config.yaml
grayscale: true
horizontal_flip: false
embed_dim: 256
encoder_kernel_size: 3
text_encoder_layers: 6
text_encoder_bias: "all"
text_encoder_qk_norm: true
text_encoder_positions: "learned"
muon_scale: "original"
lr: 0.015
grad_clip: 3.0
batch_size: 128
Rows from block 27 of the image encoder of a small contrastive image-text model, named by matrix and row number. Each number is 200 + 30 x the weight over its row's rms, rounded and kept within 0 to 999. All counts start at 0.
After each channel's rows are labels from the 100 images, of 14976, where the channel reaches its highest value: "strongest on" is what is common among them. Only what is clearly more common there than usual is listed. The data: numbers of one to four digits printed on busy colour backdrops.
# conv1: bottleneck pointwise conv (encoder.blocks.30.conv1.weight, 96x232x1x1), inputs 156-231

conv1.90,168,205,183,176,218,201,233,141,203,185,191,248,209,191,262,229,248,255,168,245,206,201,162,207,192,159,163,221,202,182,205,248,215,225,186,174,215,170,175,209,179,196,197,216,189,249,247,252,131,209,170,175,244,267,197,122,177,201,167,245,220,201,258,201,202,169,181,218,264,174,187,147,180,150,226,190
strongest on: the digit 7; length: four; the digit 9; the digit 1

conv1.15,224,181,163,178,178,141,225,185,175,205,188,187,236,214,188,152,231,200,197,169,172,216,204,218,189,152,238,150,203,256,208,161,175,170,191,187,160,256,226,197,239,258,236,192,200,135,199,248,206,165,263,167,207,205,177,242,179,158,187,222,253,226,172,168,236,192,227,216,246,130,117,222,190,183,193,202
strongest on: the digit 7; last digit: 7; length: two

conv1.86,162,174,187,265,197,210,208,139,251,177,225,226,192,221,196,225,233,238,203,227,217,147,255,181,257,199,192,139,182,207,159,185,156,196,188,223,194,195,151,221,204,260,156,163,240,273,207,193,209,195,201,270,225,209,197,255,197,209,192,175,190,228,274,204,150,282,198,179,194,222,216,164,175,151,228,187
strongest on: the digit 4; length: four

conv1.72,166,206,204,203,179,197,134,206,167,221,186,224,198,149,212,279,177,183,144,147,212,204,215,154,218,165,203,173,227,184,248,204,150,204,240,144,172,231,204,205,203,197,131,182,184,122,190,187,175,197,177,222,105,225,186,183,262,208,197,202,164,142,303,246,205,179,161,190,205,140,178,183,203,223,212,225
strongest on: the digit 2; first digit: 2; last digit: 2; length: one

conv1.87,195,224,175,172,142,245,204,166,269,191,236,237,118,182,208,192,198,222,154,178,280,242,118,171,141,203,233,190,196,218,162,192,155,212,160,133,195,190,221,223,174,265,186,219,207,239,213,198,231,218,143,202,231,170,151,155,147,209,211,179,190,118,181,168,180,198,193,208,201,180,262,202,192,210,177,218
strongest on: the digit 7; the digit 1; length: two; first digit: 7

conv1.13,189,182,217,228,228,218,189,169,206,187,161,232,195,196,203,164,141,194,140,125,224,210,278,182,150,192,185,291,174,157,213,172,253,176,222,195,176,154,186,225,162,167,168,165,218,155,162,192,163,273,201,165,168,132,198,168,230,189,210,222,228,151,232,236,167,222,226,225,153,120,202,220,179,239,141,166
strongest on: the digit 2; last digit: 2; length: four

conv1.25,177,188,250,219,165,182,217,203,213,219,201,202,221,151,187,215,195,252,188,187,168,158,175,155,187,176,209,176,163,238,214,223,232,244,214,193,169,117,201,173,250,212,121,195,181,168,192,198,177,163,165,213,272,243,192,123,191,165,189,208,203,179,198,246,212,197,202,239,223,172,194,165,208,172,193,122
strongest on: the digit 7; first digit: 7; last digit: 7; length: one

conv1.1,161,197,178,234,214,162,211,226,170,251,197,182,227,189,179,221,183,215,210,218,155,178,228,237,273,180,273,207,203,256,182,215,161,173,190,251,179,167,183,171,186,174,148,226,176,180,245,153,178,199,220,93,149,171,197,209,220,214,225,183,205,172,207,301,269,136,206,205,192,142,181,163,201,217,157,226
strongest on: the digit 2; last digit: 2; first digit: 2; length: one

conv1.20,187,224,211,178,179,226,214,148,232,174,180,210,176,174,176,165,213,200,131,178,183,247,214,208,183,198,219,94,244,199,118,199,143,229,187,214,233,207,193,222,159,155,223,200,172,230,204,215,217,124,237,181,234,214,178,169,176,172,185,218,213,185,164,216,224,212,230,189,130,216,186,171,146,270,186,142
strongest on: the digit 7; first digit: 7

conv1.91,183,208,208,174,195,217,180,215,204,228,170,243,212,241,193,191,163,176,166,180,164,191,201,237,280,217,249,173,220,220,223,227,121,180,201,190,168,168,161,125,223,201,180,218,216,140,238,205,168,218,144,180,223,208,152,235,215,170,251,177,198,224,183,209,230,179,232,211,180,267,194,165,185,227,186,238
strongest on: length: one; the digit 6; first digit: 6

conv1.21,201,189,206,200,230,247,160,203,232,203,168,198,153,214,193,232,199,222,207,172,192,204,180,169,236,269,225,174,206,219,204,204,159,191,206,228,221,207,214,231,261,190,174,164,230,230,212,174,196,148,171,176,203,211,240,177,208,215,182,235,190,238,174,223,171,199,189,152,222,167,262,122,167,210,170,245
strongest on: the digit 5; length: four; the digit 1; first digit: 1

conv1.55,189,217,149,174,221,178,208,265,184,242,156,196,143,209,258,223,196,230,152,224,229,193,227,261,201,202,244,192,135,179,210,199,138,228,146,192,178,243,179,223,174,205,200,198,185,239,250,144,170,169,198,193,138,185,186,205,216,205,192,217,162,270,188,154,213,172,176,199,201,222,209,181,192,223,195,270
strongest on: length: one; the digit 6; first digit: 6; first digit: 0

conv1.2,174,166,202,176,172,218,204,217,209,174,198,183,204,189,213,191,140,186,208,181,175,220,223,199,234,178,239,150,177,171,199,193,206,198,221,220,140,229,207,179,222,208,159,214,225,173,172,171,175,204,201,193,210,181,151,241,204,174,185,191,168,198,200,317,256,161,157,196,185,153,200,189,212,197,208,167
strongest on: the digit 2; length: four

conv1.44,180,231,189,232,208,179,167,291,176,273,239,178,224,253,205,153,150,209,187,182,164,224,139,185,245,175,218,260,173,225,246,182,167,216,177,247,177,285,184,171,182,164,139,190,215,169,227,250,187,169,180,167,176,159,147,206,257,184,235,122,224,171,199,120,194,169,185,239,170,153,151,182,214,196,228,177
strongest on: length: one; the digit 6; first digit: 6

conv1.61,213,178,209,186,165,168,191,196,283,214,202,175,153,200,100,201,157,224,244,176,192,162,149,223,143,226,201,160,262,227,161,180,207,196,119,223,175,199,179,222,183,223,205,135,217,217,211,179,168,176,112,148,209,192,175,169,202,235,205,219,208,191,170,97,151,176,182,237,222,184,215,222,187,213,102,162
strongest on: the digit 2; first digit: 2; length: four

conv1.69,205,206,221,231,235,127,202,228,163,218,166,210,182,167,261,211,234,139,209,216,197,211,207,151,260,164,231,195,200,191,189,193,204,177,191,178,240,250,185,160,168,185,161,233,177,83,222,248,193,232,244,229,176,161,176,258,209,174,179,215,157,227,212,225,185,224,243,186,178,159,176,217,196,165,193,242
strongest on: the digit 2; last digit: 2

conv1.50,170,179,230,183,185,214,213,271,157,244,266,266,127,198,158,199,157,212,170,245,210,140,179,179,198,161,168,198,159,180,217,182,209,171,190,231,168,227,147,193,186,212,182,216,204,256,165,156,230,237,186,215,148,168,167,192,222,228,192,180,214,200,203,109,216,189,178,223,160,193,231,249,116,198,179,194
strongest on: the digit 2; the digit 0; first digit: 0; length: four

conv1.22,180,184,174,210,246,181,265,187,218,174,178,196,225,185,269,196,252,214,133,212,240,196,189,160,224,260,175,189,163,180,199,229,210,189,162,205,242,233,175,173,194,191,134,192,170,141,249,202,161,219,237,149,253,149,169,190,259,188,233,251,160,161,201,181,251,213,238,148,215,195,220,184,230,218,183,152
strongest on: the digit 2; first digit: 2; last digit: 2; length: one

conv1.58,146,123,235,238,246,189,178,203,196,208,199,221,153,171,197,205,231,241,180,177,193,174,209,205,236,207,207,215,167,219,236,235,183,179,158,226,187,231,209,139,219,158,162,190,208,205,170,205,190,209,224,214,244,173,180,198,199,245,182,168,225,174,170,99,170,223,244,239,160,215,160,194,199,177,238,172
strongest on: the digit 2; length: four

conv1.57,137,157,202,249,163,190,154,212,208,212,194,191,224,232,177,155,210,226,224,212,182,220,220,203,197,214,181,183,180,210,189,187,195,216,195,179,170,183,196,217,213,233,222,149,225,226,190,210,192,205,200,200,167,185,209,189,202,205,202,215,193,207,206,326,244,247,173,149,205,225,185,231,168,216,243,192
strongest on: the digit 2; length: four; last digit: 2

conv1.84,176,255,208,225,225,194,189,213,198,233,194,231,181,235,199,238,187,241,211,171,181,181,175,209,207,190,200,264,166,157,217,153,206,212,149,209,231,253,186,210,246,225,192,239,188,188,223,159,224,229,200,208,219,187,194,253,234,156,252,181,153,255,141,170,207,185,192,189,176,157,228,219,207,266,208,217
strongest on: the digit 7; last digit: 7; first digit: 7

conv1.70,237,252,224,179,206,243,198,231,216,189,225,204,89,193,186,223,223,205,176,179,209,194,188,249,198,218,175,172,270,172,169,233,229,188,190,219,249,207,183,214,162,179,287,188,226,274,193,207,224,182,156,200,200,181,210,207,192,186,199,219,151,224,152,200,202,236,207,197,172,192,224,181,195,230,165,123
strongest on: the digit 7; length: four; first digit: 7

conv1.41,184,219,188,226,191,160,230,185,179,220,219,218,218,174,177,234,218,172,257,132,179,191,264,188,205,204,160,146,224,190,141,219,172,186,226,243,142,219,208,171,187,204,173,197,191,142,180,226,207,225,179,239,172,161,136,183,252,223,212,195,152,179,279,213,196,215,152,239,143,185,196,225,199,242,174,163
strongest on: the digit 5; last digit: 5; length: one; first digit: 5

conv1.30,174,107,197,215,226,196,199,211,194,191,221,163,217,221,216,200,258,224,195,238,178,166,296,218,208,212,222,201,197,221,227,217,179,203,230,214,206,234,209,186,186,164,181,239,239,204,199,212,224,206,244,163,204,231,232,173,254,194,168,210,147,173,226,135,172,179,204,186,220,236,201,172,222,227,190,210
strongest on: the digit 2; length: four

conv1.54,186,181,197,181,217,223,251,239,188,220,210,185,237,208,238,236,234,235,224,184,219,212,184,227,206,200,191,198,158,181,161,233,262,209,181,227,190,133,167,193,200,201,157,187,240,189,197,175,182,202,233,211,147,239,202,176,202,215,220,228,141,181,177,257,161,179,171,268,222,121,184,195,189,205,214,211
strongest on: the digit 2; length: four

conv1.3,172,158,135,173,214,187,233,124,204,147,208,205,199,210,222,202,245,190,131,233,211,223,200,171,178,204,193,155,173,180,193,150,159,161,246,193,134,180,198,190,207,254,221,196,190,221,184,208,225,167,231,189,188,230,182,256,145,222,162,163,214,257,191,179,205,182,242,228,191,197,198,157,152,126,167,201
strongest on: the digit 5; length: four; last digit: 5

conv1.10,202,200,216,160,244,223,177,233,225,202,243,151,207,226,248,227,169,176,149,198,168,212,175,222,179,233,231,205,232,220,151,201,146,209,260,222,187,199,199,137,182,192,204,226,205,244,187,223,156,229,197,179,200,145,206,214,221,197,191,267,151,182,221,239,208,178,170,160,190,168,195,258,157,210,180,234
strongest on: the digit 2; last digit: 2; first digit: 2; length: one

conv1.71,210,233,188,222,185,176,169,297,132,286,185,214,137,153,229,234,175,211,253,188,112,192,128,248,232,140,277,232,189,276,156,210,173,198,193,209,127,200,227,230,192,168,202,154,181,152,210,241,205,184,180,245,196,194,256,147,200,192,208,254,169,225,195,234,160,222,181,216,185,122,104,176,162,199,189,190
strongest on: length: one; the digit 2; first digit: 2; last digit: 2

conv1.19,161,194,231,226,184,179,183,212,159,213,204,220,162,183,208,166,164,147,194,166,158,187,269,190,217,147,235,168,222,226,210,235,145,244,175,196,205,177,196,170,231,184,195,202,174,137,164,225,271,186,201,156,239,237,203,125,174,188,144,177,196,248,224,175,224,176,120,153,160,170,217,149,201,183,205,159
strongest on: length: one; the digit 1; last digit: 1; the digit 4

conv1.65,207,249,213,176,194,171,168,229,151,224,239,227,216,194,254,162,186,173,195,188,196,236,268,205,266,236,210,193,211,220,184,145,197,203,173,201,230,211,198,178,207,205,192,210,186,138,229,195,202,225,210,152,213,195,179,141,221,194,237,193,197,200,217,186,170,163,197,155,173,191,161,201,211,204,175,194
strongest on: the digit 7; last digit: 7; length: one; first digit: 7

conv1.48,184,224,219,203,230,214,147,186,218,199,159,189,163,193,205,225,235,216,231,249,200,203,267,181,231,223,230,193,136,203,149,155,163,221,170,167,214,158,162,170,194,222,192,213,199,145,202,241,183,174,194,196,194,165,193,260,228,215,199,205,203,155,202,204,272,134,222,201,172,247,223,244,196,213,201,166
strongest on: the digit 4; length: four; first digit: 4

conv1.77,246,146,217,210,145,175,201,184,194,231,238,177,252,174,212,203,175,242,223,206,235,165,146,210,230,201,202,200,203,273,179,193,197,188,217,249,197,109,199,149,174,194,157,233,233,195,156,123,214,260,214,185,137,206,148,183,235,168,182,214,252,144,266,234,185,203,155,141,163,283,197,210,137,184,208,169
strongest on: the digit 4; first digit: 4; length: two

conv1.59,166,136,205,219,204,202,185,199,192,233,198,217,231,195,235,180,224,228,229,233,159,263,229,199,206,254,238,190,185,180,202,182,177,196,208,201,210,213,191,214,212,197,229,197,211,173,187,235,221,188,212,177,178,158,208,178,177,183,200,203,192,209,213,154,190,212,211,162,191,227,164,236,177,189,191,201
strongest on: the digit 2; length: four

conv1.49,187,195,174,201,192,179,152,187,226,179,210,229,198,206,217,210,189,240,188,186,220,185,186,153,231,156,219,144,254,175,194,203,179,250,210,175,155,209,223,217,195,252,166,211,208,202,236,195,170,263,175,187,197,203,205,165,217,166,213,210,168,181,188,227,116,210,167,122,228,216,224,203,191,212,213,134
strongest on: the digit 2; length: four; first digit: 5

conv1.78,168,133,131,212,231,198,175,261,282,232,175,158,189,195,186,185,193,198,156,171,189,192,173,173,232,210,163,190,169,97,210,191,175,186,181,214,261,315,139,164,157,161,215,205,155,211,219,152,208,190,203,176,236,197,158,204,258,197,218,202,198,181,195,252,208,201,241,233,165,199,175,227,185,179,199,231
strongest on: the digit 2; last digit: 2; first digit: 2; length: one